From a checkpoint of a small self-supervised image encoder.
Model: 6.28M parameters, 32-pixel images, activation squared_relu.
Training: adamw at rate 0.002, 9800 steps.
Data: 195000 training examples, 12.9 epochs.
Rows from block 8, named by matrix and row number. Rows with one number belong to one attention dimension. Each number is 128 + 32 x the weight over its row's rms, rounded and kept within 0 to 255. All counts start at 0. Numbers have three digits each. After the name is the row's rms in percent of the matrix's.
# v: attention value (model.blocks.8.attn.v.weight, 160x160), inputs 0-79
# proj: attention output (model.blocks.8.attn.proj.weight, 160x160, transposed), outputs 0-79
v.26 087:123147223146132137108081109177105135134070159152121163167198095186158097194120017121127140106162130131091123118138125131128131068146126129105156053145196153091155079129122126094146105107100148126116102130137099123184145130109125133110116116
proj.26 087:125133082078147089175141130141078104087165121071143118113157166084132141124122119129110080149132090129125167133114103096091109186104202108131125142144137097112186144079157102121186138079074100114145159069152146175082101132081186119125120151
v.27 100:142063073160094076124111125097126093165131100104078134116059127117089148088117151189080127131130160155132150135126104154140176186123142098156114195125101113194088124098106159124117171170169121116102060113139183059182078093110131100167154213
proj.27 098:121122169128135159097154151093186143140151148171097099156125098101136127146126162073118213102133138160169092164138168183199099093105073120119124119136100179149120090157107142104082094135135168138146146178047088120184168071120084159128122077
v.28 079:122187190102119153100181105113147115127116127125128097175173156166123048193122056122134134104104140130120134071132158125096104116162132137142178128114178170109192135155082044146142180177135108118093103139137137135163156169085152140142153118
proj.28 079:100127100051201135152133117147070080076100133124162135073124162102130125140163107127165090156151100125120161102090121043085128152120196086146153158183185089108191151114147128138171119134125091093171115045174178161129093105155120132092165156
v.29 091:105145143131096110102156111141093093107093063141125128110092156158099122154112125139164114180060161115153125100123065103128101154142182135192109113136117126151109188171081119150144120188092153133073118097173157137145080136077165142170143172
proj.29 089:119114093081138193115119156072120113102149135167079125100146116089084116149184124102179120085085117177113103135073211066098114125187135163158144161152140133142162128136125123139106152124170152156106123132093150078118128074112111109116155098
v.30 098:109143158196098109078117119142098084126099078122113135113122158170119095183116059093162154164038175076140129140127117093176067124116152139138158107087145164193134155156095115110154074152080147122107161086157167165158102122115155149136139198
proj.30 098:134093098065131190130152150102096113098136114102086110116135152073095104155167123128180100057115095144156104122056183062080117149195168116198125156173182106101185134121129159148163183110151126187149138137115155090142110093089147084163179110
v.31 098:088166142082149144174205105124169182099168145092171113164132161090132097151134137120162134129174111130120137108112106156093104177077070156130129119144153104050168176131123089173095157113163066113138102197113125104099176124114163160172077087
proj.31 098:109137108175141105155068123136138093102094125154157176095151126181159171128170063148112071113104146105095126087134158098136139100152182120122185095092110158165130153148146127167123085148078109066120149062201125124101087125189087134095209110
v.32 113:125117171141079122101226121125146080133134121120145134181116157097121154124096080155151163088105134119097172119106111154149102161056166091176126141193116161154127140157039104173115102103182098143126114104132183117111079135114142096160075123
proj.32 114:068137163138191091152133158138070078084131113130111149083106149102132157099149146085139154159123144067128189181117120077123127093076113128142131125145157154149167146166119114115125102149095150145211138098118124151115123040122129168141162122
v.33 102:146146153152139124109140093117105115124163094103143139189109160120172115147099159099131174184139050146188189098109125147118069190104151138170077155100091108123161071122150095110124139105151097151144110139115139127070123153128159094171056103
proj.33 102:152182094175186136182111180120118148075096094169118137104076130119181138128127115115145089121141108072090116161112129071097122080149161096173142084191098143129121166142110109121091094180127119171119157149156047181124136085113140171096153115
v.34 106:144141179108126116112200141102185130117113134092131114173089130099106125105142090177102150106148140128119152098123082156114105173101148083184140122163080142103124151191081096195108141157215072157078044136158142105136106148072146122171091128
proj.34 106:098113102143174144157088161184121052081107124130092149072139158092115160142132129100149132137171126103101184148100116068121118102061130103172096145146131167127137163150172175130152070126102104101194150081133107141104090110134130172097159147
v.35 114:125124106126104125132137110127138111134136084117113132132065076131104122121166147137127089138070166161137184135078142104128148110142179138147169125106129126176099127130115098161159183137146138104068095093173141086164123117110116102168167158
proj.35 115:099092140115107208070126090163143097142091164135103098110125140085104095183079136120138173109182162119136098111133111179150148144155103151121084149116184074111126117165131191139138151144155132150132137143073211133150102174135120110101113085
v.36 083:177171071152184199089060117095132148142154176141152100064162126117143108158142127075143132125203147091132106166148171100097123152144117129107079148115114128084144091086209155107117140093163131135137113153131131100099188126161094168085093143
proj.36 082:198160109167110130146075171117158172169152086113160137124120090168145107137130135165106124098148063159104102100142135122128127116170121088124140125102076131136090101110140153135115114145123080111070148153177056119154134189156144161118154166
v.37 095:146138128147168146085109192119153181092118170123160121108180125112102082144118076134148166085178139050094035103202156142108109141163058106099141082160161106058134153099143137127096122136163109125136095159114110131158148110095145150081100103
proj.37 096:180156079089154096155094143146131145135173126092156124130180123162111177087169107129119087119127086213125162103139161090111088140104138109134134179083099168160133098104172124125186093074083115068120109091157089124123146151141131137124143204
v.38 106:117122134131132153111052179167140141118105159146136149063182115135142149129145111100121131100146163108137042118165126087123163084208086127081161137149124134090136114102173111066124046123065176117176189139107110153154133090179114173070154064
proj.38 113:145092159090099095148154079110120149162172125127186129170163137183110128065159101178133096158084138210113144082112131121100105146110143151098130153105096115128132080116110070153132186101140119093100083122166114103107150169121108129162130192
v.39 111:130170136104176140152117168116147167107099192200098075119122114125110153116152155137146048087129174123131065142155073083105146128134120147141163135106181174103116195128150109117115166180148155105104112136135086151150144109105099189092176139
proj.39 109:108081147100106172098110110146186122171143162096137159133156105133091106162097132136124188150112112173146145111125132208174115177138116101093117158116102165141093146079129206127171148084135098073150134128098160065122084191141133108088106164
v.40 087:161100130152124141073128180131096133117121152125148126171137097103155103121087126158112182089188085145143109121118151153167126174141128101102051111156126104066129067130144133101161140089125116166177103155086139079151132100173156132193079145
proj.40 085:114176121137157066178112164109122143088142102179153137138120157132141175104160141122121088147142107091114169163141137092100118108072131148156162135091129140151134139142133085134093063143097081116119174157125056180085148108136115181148170113
v.41 088:119147139130131168063069196122095136122126169117163152130143114135160097134120064117142180061162111096090109110175168140127116159167194127119108115169135109116151103116143166085118103113147107168159123165100114136134129123186159143124143122
proj.41 089:171139079119140067207138131099127189105159095110158096170161135136132144096130110126127087146164081146119146159141155114131092078097103118133118154074149131104140073129138093117126118126081139127120168146117060150105162104133084155150143185
v.42 101:116111156132142118122200140113120147145129110136130086204089110096135135143126140177101101121105135163134180110086094137133107205070179124185102133111132116145138124129098133176156223143167102122148080091149150063122094117106140108232126206
proj.42 104:074140136137159155117122158147154073082114137160101143105087133084116130159106169095119186142127138058157148155133118170156151126113111131152129112135144161166123178124126192112098070147103086139175181152080126171116088097128127151096137051
v.43 103:120153104125109135122070100142127126121128126126136169050172122145142131114157151067147105154135144133158118126162178117148138109194090114089160125109103121109161109101181138105119056099047172126150197135131113168075152107190097111073135084
proj.43 107:164118154134102117147142077105097158162120105134162120165141130175153102085157082182122108129114142169083095079111124101081133114148154161094139131122111076119132058129095050156127225142170162140067075116186121106156166156102131108164123163
v.44 080:133156193127158147100134209120119133124124188158110163092141097111119100144126069152182103021126118089119045121179129121147146139177150076127135114172144149102143170146100114134148082117159105121106121174091138108119122102135147164085147091
proj.44 078:113120116095157103156119101127133123144158127112158107172176134142100134097146110124116165189138114180124175132137154127146082095087078135106112195071151144129159043145128106143164163117097153081186126104111125102124133115146070157144159191
v.45 101:126115166139150101129141162177136175158074164125097092181141136098119163108098093171101098123190176120116073139116051108155128205129068115111122148133166140051135125122120126115163179127110101132203094109093138103182101088124127169170093158
proj.45 100:103101144102120080140122153140141064117170150162142179124132140135094163100169181139119123145046132136144173108125121158127121177073154145138178126123071221205132202086134152143108071069098048065140153128138100159065065145124139150128150083
v.46 108:139186067134167133140080126099136176121097120118123119067125097163108104129169146104106068110096180146130151131090158101111137111159112171108177143061137120131139136082199116145139149131111172080094096128169105143111163094102088136108136154
proj.46 107:171089140126070197084105101158176134197091150108150116127140112141132103165093123147126159096168122171104063053138110192133147181191130101098118141122121088119096100121140178131152169144159112124050114146119177098170101216144153095088092142
v.47 103:168207142109129145138122065137126073155107080104136186092107143178147113137199167064154137175064109154158166128104154114116120100136170123166161141075098120154174107155149083109099109150129139121073137119149092174099118131149122084129118112
proj.47 101:168089114153099182136112117136145143166079121121114112108106127127160090157076092156156119119176144135051079120112118106115131088176137096126096124181130056067109129167105125141120229176177165170078120111159132124157121161140124120105128175
v.48 099:133119115139183120147147150109202205140097165112136067126123109129097126110121111162089074131155155091144097136146139099126128148149033125131175127094159137073128145083157093159132164137099142110119124097183188083122154054049113152116086111
proj.48 100:111155150093165189070100129191138085138112163143156150104131120141110152139176117132123166115110127152146128042128091138076131199139146126134148161130088157195123103106134161138176090095150086080116066107140175117140117172128169125090106126
v.49 104:145152119125164136129140138119175156144133132115152121159089176139100039155166099117139129074128148063102100113181121160064108133151090135142144091150149131115124171127130134194094147162217098127096068196145125120129143152098159126104099113
proj.49 105:181127052116134156141057167157171111138151139084088127089190078126099158125133121111123127099159095190135131115133163111155106100144135085143105165086087185119111122120193204106177084083099144103128147103131100114139134145130141116086138174
v.50 098:145068119126132111132190160132177147132118127138135087165103086101111131084101170190085115117172132156131145126107124120135131198119099142151127155109114128096106120110145133155174193105134099158132081099119176057118129113076097142191086168
proj.50 097:083167126146169161089087165166116071074107141188126141113092145119111147170135151106109167124132138071155156123142100133109159160099101155151133135124122151181121153131148162143103045105137065104151122154106131159086125144155138163108141062
v.51 097:118082138141124116097116119161132122115107105108155156132155144123095055146104047181142165073138137103039097118115152182125146147149138124092121098200136112142126131118122201120144177119182079092171048127084116091217130138131166147133167173
proj.51 097:171136093086073046140135152115119129122198140059108112136181101103073163092119189105100097082119119157171148161162167142156126110104125156119131132041165179168129144129173146110154067057060131131126180127116126173102122120125125120162122110
v.52 114:104103188140074120083172129129104083116144109126128157176149119128164099164088077143144167088125093127129172102092116158123129148123248096173072127184126119156152114178052129111166129122186094166143110130085109100166071160184183105183162150
proj.52 116:094129099114157092176153141101123133070151111141100100132125152067126132123101165084127122154150124085135163222134164116170118058087100137148106131121195120116158159156118115124104110140078149144199216132077093182109132049123076167132151104
v.53 121:110167099087159132147127144113145127135100121186119090087095098122117108115183177152128069118110180138114131158102108076107171083151148143152149133101155145126088183148139110165143161172135151073067091098152090122148152154086082164148183160
proj.53 118:102076149109080193068104100137169110183125175106116132112145106111100089171084145123121193115149135167146107097137128210189141167166103114095110144112140099117107133121142208132152163111144118101139143131089194089148083184152135102090111116
v.54 088:122150133169052085131114061161069085118142051111110204160137140207174128118109127074149134188076109163139172101093153147160139106125178171104106119142138127194187109144133111107153099110081163145159173106115115167143090149169133065127154144
proj.54 087:161116115107100104171182106086122180127107122137101104160110146123146103111099120125149075121103149093104090161116143134124135103175149143127124086166157093085139147138082063117104206162142189206083149150124142155125141080078112085147097103
v.55 090:142183151079105121113201127099169140108119130139128131170046110099119124105153138132115119120106138149151163141099128111123100140135173107216154115119084116091113155167100089202122144159195120148064087122184143119099096162125119115188079121
proj.55 088:088109097149166210132073122161149069097078136159076135088132159076121122181099088114155166135199119108107151137109114115141141098108109109160069161136148113101107135147147198145140134153156124116165159118102121120119125150139121152063151131
v.56 125:122167157105161119156090126129096095121107110180119140102126080142170154098161190116100061142125156210190143148052100078142171132128180135122107175066118107132105111133155113129148145163100164109110129102122067161147122137160121162167199159
proj.56 125:098064160140057158097146088115177130168092140156137123144112153116148068169078147150109156145133168129096092121136119214170149156157128130098131114150145082117118166131110144151088192162156096122112171150109158117123056177151106119115107095
v.57 114:126103079079150153163156099145160144144110167150118087102124125093079181080158199131124076160147164135107095199114126074117154107099025134138138160097156154091084165118141135168126142124093168087098136111158133106090172121093076167116100145
proj.57 117:096131176147109173050099137139123084185128147138141173103117092154110108151148137148105196106091146147164108061140104167134166189150132141099155118125075139166108119104130166144137121097159103098131083123159177079148107182143170102111139094
v.58 101:137175121141091146113119103114137095117170088093152178098122157162116084154140135067177175120071110118119171100134183139107142048109189128138183078153108141214162129149110137131076076132134158128082139122166137170097154146161142097087166092
proj.58 099:164132121132123148136151102134107183153097104065115086117142115122153107121109088111148113111184146133120096137134128103130120083175115109125093131125175051074143069168123101109163192163131212190122099106129171121202178096107118095148106184
v.59 111:116192057127134178101069106121098179106152162142153113110133166162107083174140139066154111127121140075121109146154172144087121135146103169092125075095161130129138120087187141098115130143112127097138146144152122122084169115111132145046128132
proj.59 113:220157104129116144131124142119184205168127131062135111154139053163137107129104113138131130098145062185133072108140141175135118122204131081100131117116085144114091078085126154085158130128132145153051127168121109092185162150122140103103088179
v.60 092:121193137122158148094029101109083130111130145137151146067155135194141083187165098059151111107107157114168169139127175101131128099131170133109130087114154112155139139100161118079140071112142135113105144164154116132061145137140140138076152105
proj.60 090:202119109133086144145126108115170190195108122064138102149152101135154089129100097131127140099154088175096052105131150174148114122212146067099123111125120079095114069127114127101142213174126170159055141151131125098194135149133129087113104193
v.61 125:099137091079146130143128149124158167111136163190136079137107106121105088138118171150139070102131136122111093154118120119113152128129121151128118138096175143114080178104132142142175199189133132089122095138135096110154159131077113148135175202
proj.61 124:125119128103104163069117128126178126154151172115120126133149081122098113178088150107109180121133112168182118123166153223185143158152099141097126141096131156144098146087154215120155099062122116106134161152073164108129106171146118098085096092
v.62 102:103053156139107094096172136122160140121157103084157140206107110102129100146061095158122170128140090095113126074152131154119102159106142106156089083155121119097148083114083140149124127129149098184141105147098183105158101121096163082170108116
proj.62 101:128192069106216110165140164143101111043131132164107111110114148103115164104162142102146084121127122084158177155130137069095119093105115141198132143129141175141150159144144104118129038107114120130167137108133098180095165064104118162140134098
v.63 110:144179070094181181127101153113151160104109179184141089085121135117112111152162162110143099079121141083112101153143116119098134102156113173139154124077168136114125185094203124119117145159146133107122085149152086152111194144087089184077133144
proj.63 109:180106114129099168111089132134194159185146145072142136127143068149118109165078125134111170125155074200132087101138140190170129152173104084088109145110091138108075099081149201109171135104125125095097138155114129068160118200158139107081101178
v.64 112:110098073104092088187194131145161152157140130105116153188116094147095147140131112114149129098090127124114163124198089148149165071086074147097165108137134156103089152082097079123126180077107138113089115142145186067145156118073092127111140161
proj.64 110:143188145154169129076168122054116134089157084124161155123137104096085081161119163085136171133093099112154142169116138089140128149121181161140123151084146094207127157121118141129147079122151123148109140100106123118115084093135104120104084146
v.65 100:097113054126152118155102125088152148082147133082129141104139116094117156143141157099120159094104101121154114118122167171134133152177089134086139180185146127145133168114120145111133095199132119129146155121154107150150134133135116162124143069
proj.65 099:140138149152061094125137110149130144162101160095132137162132128168125152122115055172135120095199184102140129136170069130103115112072068165107111070112139103119090103137150100160148142077133150069116093120115122153120200169147105131080125168
v.66 107:166161199120095165094158125166134079144124129164142128181140171131144097115098109139124110146135078118105127135104096053127103107103152160154104091109116136125151095168138095131116156066142103136143116133118163148076116142127099098056132151
proj.66 106:127149092078224165135087136118120135119130121161121107095109152151136113117154202082123113173071075160114134116100178113112153125210155088140112203149132152127179117124120174108123140209133127157138112176117116101178093114114158111163160111
v.67 103:112173063137161081137106158099126148118113142085116204060062137135109125104173172058109134112115165109125092167161129163106158137211155163090129159126088100154144151098135141106120139132121144134133122130140100125139120159131122091108145102
proj.67 104:143104078176101160086134121127115187087129131138116110196145064140117144145083025163146122109170103143159144135116112099108101097066077151106102084115207150122093107073162128158153112078160111102139097070152121152155184129133122162053130138
v.68 125:139153129104140058148090170069101080125115163132124177142124121163107171072147151137089165093152130125104119146147123165103139153147173108054127137128082119128160131138109134147157151130110160113073133137087040192181117177142176119124176089
proj.68 120:206089092156079114106191111142122158108084106089126058191118139131133165175093078126121122115189156129118096197132111107096118121073092144121146121167191149095141136068167087091100133100174141154126077098128138144123157066134076141151068122
v.69 103:110163195143131171076115082185122163155096114146112151092123159110175074168134151065122060193092129102142119144109109079139139134149156163205135116069135093152120137134128118087142131167139104151166106127137165087079094133135129099128076191
proj.69 101:084103107108161180132044160112112132147173149176108197073157104131143106098152108121153108129100069174107143059091198128138091146173151088102136107135087158131122140129128161170154133146087113111152153110161115130129099166125187138060192114
v.70 099:148173180138151125099091098130133083121137100154118126114140145133175166132144112096150121151123141152145134135059104161125093148137204117146111153089119144167162105194134119124126115234155150163105155104141074208141085137139187159157104119
proj.70 100:130057126120075153175112143191162125164093144102110097090122156118132118154114109167136094127188188125088099113153158139096098129146068076148164084179136112047142152133149121165147197100100114125154147127124146149103126125139135120134154130
v.71 115:170172158133189134130083158115122108131113160142127159118153106144140160078129127174135166103182098137158126110097136133137129185174155093085077157141091125128171074117164189123147134105116120137146112109051085179160113120160125136106154108
proj.71 111:193101123106098104144146112174115158138090146076133061199076146181214174141109144128100116137157124154134107146141066173107128101083093105116106149159166155088142084100151132080117158156129132147118092156130124137173151136113153141193076136
v.72 115:128107070092126073186128175059141098088126173108150154119119094115080131093113128179101205081138077133078124137145146174123157110126141109058126138185104158139120135107094165161150139106113112101100151145102095146183116150125148123128204097
proj.72 111:199160107159090090094190108120125176120105124104127072227124133135121163167111097080109154106182157107142115200171093120104117104073074183111118122122178141133127101116153076094117127121182173136106065120100129117095165085133046119136047136
v.73 100:130117150171117178079103103107116116093158120186147123057163145074133073113116174173094122154167068127144067179101186141155141146181102100172084134142111106130082161111133222143106077130103118129204158121130145131122097124169148100089113114
proj.73 100:106133126128114095149087157138102136191158171166093158182136121170165157099179087133118144087135110150117145087135123163127104110102094155080109106135077195120102072162108132145134159139126176105113067175132108095140199186107145126143172118
v.74 096:121134153165144111096040144099129083109101140181127159054121101125139134097143138124097176135122112092140112154111138152134125149192197126120083154119081121188152137172144170131143095145106110148148175101067073182128104113181161108061188125
proj.74 096:153095066142085157121119130163120188151124163144088070221107124128152152154120063153112132078185132162152129137121105148102104115091043131106096108149147188077112068082154120110146174124173137139149074133164149096125199137104131151127128142
v.75 088:105097154098124139125173115193167135119161104111151065175166118130141122166101092168139104133103099131085153076108125080139103124058117111129161074152173173112139125105116111136119132143119107111117110163155197093144152105088143158141094157
proj.75 091:130166151083158102149153133096154101149166126108135144080104149100122090114166233055129130147066150119117103135138153155146143159188201131165131158120076087159146164180094134102138128161095145153118192175106111122076086123098108096158114128
v.76 118:147078105150113135092099147062150091103124166143121139099147124120097129105126143183086209100188111114106093169116155164111145155174094077077097126172085149103143127108144221180131141084121121117128123130085097132168115142151131118130180071
proj.76 119:160132141155099063133205137138126144115107132131120071237114146129161171140114115128088141095176119127122130174151079159120157086042102199131114138145142177119094081116120088074106128128180169150103055177111126117147196110103077137205090109
v.77 090:142140188184146122076043115094086056112112110129110187107102127169144115155130105140075169114137090127123131186079149152113110175197186119123085132143092107157178131155112188167140136130159110121116127094121120167123096144166203123125167108
proj.77 092:118086071136113113168134160167155149085106170174069057202129140112168172137111094120095103122189098147095112143132128134111134065074082130152121114179198204079126091119140097124126159158142143115147126148118125142145187105085139176158149082
v.78 114:072108113164095152077118083159121133117128094150118116082131126134122118179109132100130116193071168131152125152098101121162141088094154116154159094108165108168098157145088146088129109178094126103120133095164191068150110127118156124157105174
proj.78 114:079147126147106146112103152111151119173206146163107170100144104058096083138152132131126141095106118140150135094125171155147086180157140156154144090098051148147116157148110118158156144099103106144144182141155161104034079162117147117085168124
v.79 087:142220134120164123131126130160074123165103131077144125119124128154138152151180096034139115129093145144153179124124097124127115129131194136100135152106107089123188107126140069090152137142131159162086125103171059182116140148142135133110124124
proj.79 089:129082097133134178137106115139155149089086113122137098072111134155138125150091105164148094182171124101126125117118151091111136116146100040141138099142222095086158141110162149167129132118076076094163179075144160165165102092150151156083153120
v.80 094:165099183113117198076150072142109081136152116156119098146124164114159110161114102174097117166100112104121148141084152079120092119122149109199120072098143160113115094163135142174093121123106103153156131134164197103092114083114154107119087153
proj.80 094:075138119090192132172101157129159108150159148168104144085130138093140111085166194087106125163083079173098123111114161155136133143185138115166130188149049133120138124156096131098131149198139134147112161197100109086097125159103140125141146116
v.81 106:166088097115091102097094155056114063131130171147101148145109129172100145072126109180087206108114135129100114153152103176117109099099164089054120097118112179122140153159112122172123138105109164144092146127110123164195121150093156156155154068
proj.81 106:170119123164112094107231133142162142098102097098130068183106150070096138193086130113107155119173137111099121203145111116102127137074100166181137141166135130116129136104107070066120145115195141180105082155104150080068135073119059114188048148
v.82 092:160204204108152163119099133135116104121103118167138102129134127144157129069158161145140112196144158162169138106084133063124126158122188149174088176081089131144156103144154109121091094153153134153121124092109064211068144107140120142125078165
proj.82 092:147051126082139179149083129184142128153087121108135099093098143158174127140096154135135122170125125178098098102131130144135134142165082012106138148194143115051148135116120144111116153147095098133153142137116137126167098137146172132162133136
v.83 109:131085175135152111148137146150151135105138141142143129202184127159125106094116121217128120097197066125103140087147124120132136173083096105093140113134132188081133089079151162156141175078100097103195070133063160117160149111136125125110162159
proj.83 111:176157169072135102132174122101099114121113125087135114156078162152191139137154215083114116098064139131124103167104100165136160127128204154128117159142123137165145119144105133064106126155129159165110105164114102124144112097102086099216079087
v.84 106:175201177149158125149132094167139088125100097068159102169149154154165159130149092120105114142159116158134158099087118131092082185158153125147146167124105112087206084130135092138116117184138133162098076137129092214115101147131160144131092128
proj.84 109:154064129089124139175120136149148111099080127114128095080109158164171131116099176119150080189145152108070085110129148111106146089134137049164140121181195083071164155160141139153126158160104120113122164111111112171192118104111164126163138084
v.85 096:184125148121146155099100127121116065087151146108169097124157153111145127098122142190104146130174072158115119101072181131102122152164138117144079168153139133118158092106124194163118096150122123128128121133141066170122109136136157161145124069
proj.85 096:142104137106102078177125117171160135161073155118122084154104169187167191093142131122102105171169162115101107149166098163106146097122072092110132126146138135075124089156133090114089171158119159101119098176095103136139199130114115106187109121
v.86 115:112175120130140084141081132140092116119113101080107161090079151150136139160148128031126125130086176120130129150123103158090111148178199144132125138095105072137149146168113069112156112191147162137078145119179054149122125187147175129136147125
proj.86 115:129067077159090170136106113150138150094107130137109113114166104114095129134101041165146090137181153124125132125117162078099094119116097111135144070144198131078134157093185111174133145086126103100157151062151149171116147108146129152055162116
v.87 103:177105066128091092111139123082138068114118134079113134153095126139120147120156082184122210058137102103098132146127148176103147113175143112129124121194089181167139107112080163160121156071137113145073162140137173119128099104094127111090153080
proj.87 104:119187088147163096128186132134159153078122124131104062213114130091106148138091165071082140151162124080150135198160084120114152072087079175192080176100180120130114104145124097113147110168174185143115111170078106108133177095066112136163077132
v.88 104:136186181153153164107138118189126096105089121183152092140177167141166142125136108111118091196149110134143151088086121044121088149116164161192128124097134116133182077165171080113090121166140105136146138122142085224102099139139135137091116136
proj.88 106:117082112057147182152060113156138126177102147136120115057082164161156122099163163135152072176098156142097098092101162127111142153223132051131125143171124105076158140138139155138123180164102114112152132148150137114160126132110163106136173122
v.89 122:104096121105070112150220144162140173161115114133118139189116133117103095152118111112126116128102137129100138100192103109144145082075088152146202080126153135089105167132112079147128161073126119105088114141119190056145155130087116093114118169
proj.89 122:120179140138192145080140129040095102103163090156141190074145109099080080127141170083144172134064092120129139134108176078146139157167209171140141170109108111196132160118120149110120081139157137157125117105135126109137090097129118108098123120
v.90 104:106199095154185103138143144135166175099086123096175137106157116089119145170156125076150140117135104148152160113101137156136150171191102121105105170147138111150152117084129132056112108166137124129179114124106111148100116139149098143052111128
proj.90 103:150139116123099129145069109131120160163122160116135123155089119222189148123143095155142096128172178085152108106158090130105150096109100115095103072089180101115123096163162167202167138111066143081146111127138105172190167152110168126114166132
v.91 102:121195181112115160091144107153096099140081117155118121112106149138157112145166085057127133177082134123145160130111091081106104108145201151163111110108098134149161097174119038119101135138114122155096135124133167139058126094143135115096115177
proj.91 102:087123047115189204140062142133157152105138129158104110082119114109123099128113159118127106181106080162119110092102167109128124124212106068169111173144143120094152135115145174139153131191116103138159178125144139112159087138112185146079182136
v.92 077:131046188151065123097162150128166142134167122197133130132180134120108107098103155147127106183177113140087069142163136129157110114067084109157138066104129130097066175188117131177090131139110169149140148130073143123129097150122123085132144136
proj.92 079:131132151131133115114131153115084102159155105152111190128161140111096091126168126111142153072077113137109134102099180112128118148151180175105157120151029172126131141115093118097116149128172167196116072149159137077111119131120129063155133109
v.93 097:089064116134119122138144151116137133120171138123093127150151093148126121155112114160098140149103118155095114135119082142150138092034074108080151073115138182133099145093102122136140160122089135092137097118123199064179117114082150161165152165
proj.93 098:149172164151113084096195145087157121141165100099158163135125131061124102175129177092118165102099118123122118148143145158138111164127189181167147130100063121188112154138091104089143116112130128183092161143131135099044053123128068086142071144
v.94 109:122177140121151045152132140161122103121102133083156155157154143148142168151157096051113140107151140153103135089146087163090119155104125145074170142132125151093180133132120061102159146163124163130063124147099045216162108159112174153153112121
proj.94 108:194103134149080128116174100121134137108080093074155102100100158147116125161107114143152093132169193080105098153129146089083126131125161115143167079144201081112161169111173116153124148095118118133132122083145147167135115060140098108137113113
v.95 107:129061122138112157116144131116134125119137126173119121180111127133123109110089119216127119119144107095125131138113128111143148115058082116137117067151143177134084097139096190165108145089133105113181106112132214065136131095121124110141138141
proj.95 108:099189153097165088126157156118123097128174139123123134140122140090132128127142215076100140107049107143138129154123117172172136144146173185160108189109054142185122141159074118076125101158129144163111142189103113089094095143107129126193108131
v.96 109:152102105099136117167112142089138151145117142117122138201133098115148107102139123121110189076133113130092185067127117195143150120120123108075108114123123128114155072078161122106139197109163105129136109133130080107194133120118123143138117095
proj.96 107:185143113132133083187111112144135140094089111074186105152120129179183168144099140143106102164136130138110113156129095152108124088072098119104164132106150135137124129110147092128109123164104093094055152151129075199102138142164127206171091146
v.97 110:096142152146157116131215156165139156086119117140176148122131145130104132150129136098167145150065106123171167114107086080160104097045143124173165120155114129172106097151051088082104096101102082164140119119130175107071116099118123135120108154
proj.97 108:096162115121154199096053070126113133171120143105097127103107131155132094167155110078130166108087147161169140112125188174157108180253122128100095142094092118136117086142135189133166171169103178109155117122144126088145111155102088078069159160
v.98 089:146138072117097158084162162145149138125103122100130146139130148061106141172128096081135188125157119116070140080102136139126143115101114160142141097175128123129147099123133083081071134064162088118115106151101128138145142139128075104069115121
proj.98 089:154097062163113135175054148117112169118142122072114131145129095179175174112109096108134087117137075140132140100156143131174130070126057111153106135089139161106064095121156192156157109133104128110105143140176082136146162167125152137117136153
v.99 116:151104116120137132157164165066143179162155144102117116187138092096130073092131121149121194112158126136078165085161131207124108132084098098112125084140134140065163101093136152164142185110195103119141102158126121107172138133102119132133078064
proj.99 118:205112096157121092204107154169136114099076080096165130135146131154148181127117103125102105113156131136098109105157109115110142081098098107102198135148095162133128128113148114124087089158109111132071120129170080200108125137179115179152127128
v.100 087:125091151097107138144229136077161143143173137128152139133099149091091101058114155106128193122118107129127132140155107135144134143083103119192130152158097103111114175166081118191078085123211089155121088150063128129092143139132085115109064168
proj.100 087:140147097180129171112021138106067121141131101164089184099173147167090108151165111067113166070136109095125118125153177085148160105196067146052121127138105140146132088129144177125088113158114177133138092147132104110147148133164111113100196104
v.101 088:148138119153121142118120125112102141121160098091129148176138111119153126116153092099112145098147104139113194064145162152113132133061141150105099134150109151188128103067130094084124170123138074146182129126142122114109137105137153117144129119
proj.101 088:162080099139124077207118095143158143098041098095140101155098130155195160108100105165109074141126156128081140147129121141181133082124140100150143118117148103143085117123140109116117111170085118071090161077193089161139091085144084162140099168
v.102 104:177102097095114176116128101058097147164190120096135113156106122136149106065155135112083167118140144158103162128129188172132137160105178112162082161102146120138120123089173154149136167126163122138160113127107106110078137110135147139116109122
proj.102 106:171068131152108077188134134167128135122051072132135158149124152112130137102091102167096110113167121079049137154159102120186153061099116105121138129141151097170062110125128123089072074179112116100094144102179102145133119091183080159167108165
v.103 088:084105148064153142149095120112105160114102156138095127113159126145131060134149142165143132152165074073101100165112144118117120107097036106121085109167192129055108165154155214156117148139129115092136120156143098129182194158106127136103138107
proj.103 086:182136157146093088092183207133116100122173112128147153157144090145089161126114081139121111059098113157134115098117110075089084144090154169104146068164064179160141170103112070134142104075132127179096106113129103124071095151141163135134143114
v.104 098:092121142163116135121181156109166178099168103151136147156132097139110135136141099124157150097075098122163205113143134106139111104019158125132136105087107138194135074123066083095109136089130105141126133126122151078136154075135115149136110137
proj.104 097:113152129094143177114071026168110137177076125083139105125080172162143102179125114090108142133107179162158128123125149191156095191218098130086117155099115111135121102118121140118152178204111160101126112149157120120118103178112089110107116177
v.105 096:112123114093131150137144081136116115163089064120140160135060092140107061201123113129129167134101062132101209076098124125125132096076114135137110112170150103167131113113133132121120186157122078096129135127096122101162150142107118095130132130
proj.105 097:159132102097086076182087175124107133145112157065110118171119131161167215094120095113131065103106124130149134146166116157144061129140146122109129119087112165119094140113137132120119103168064156134083161139121083152082106162150165114127095135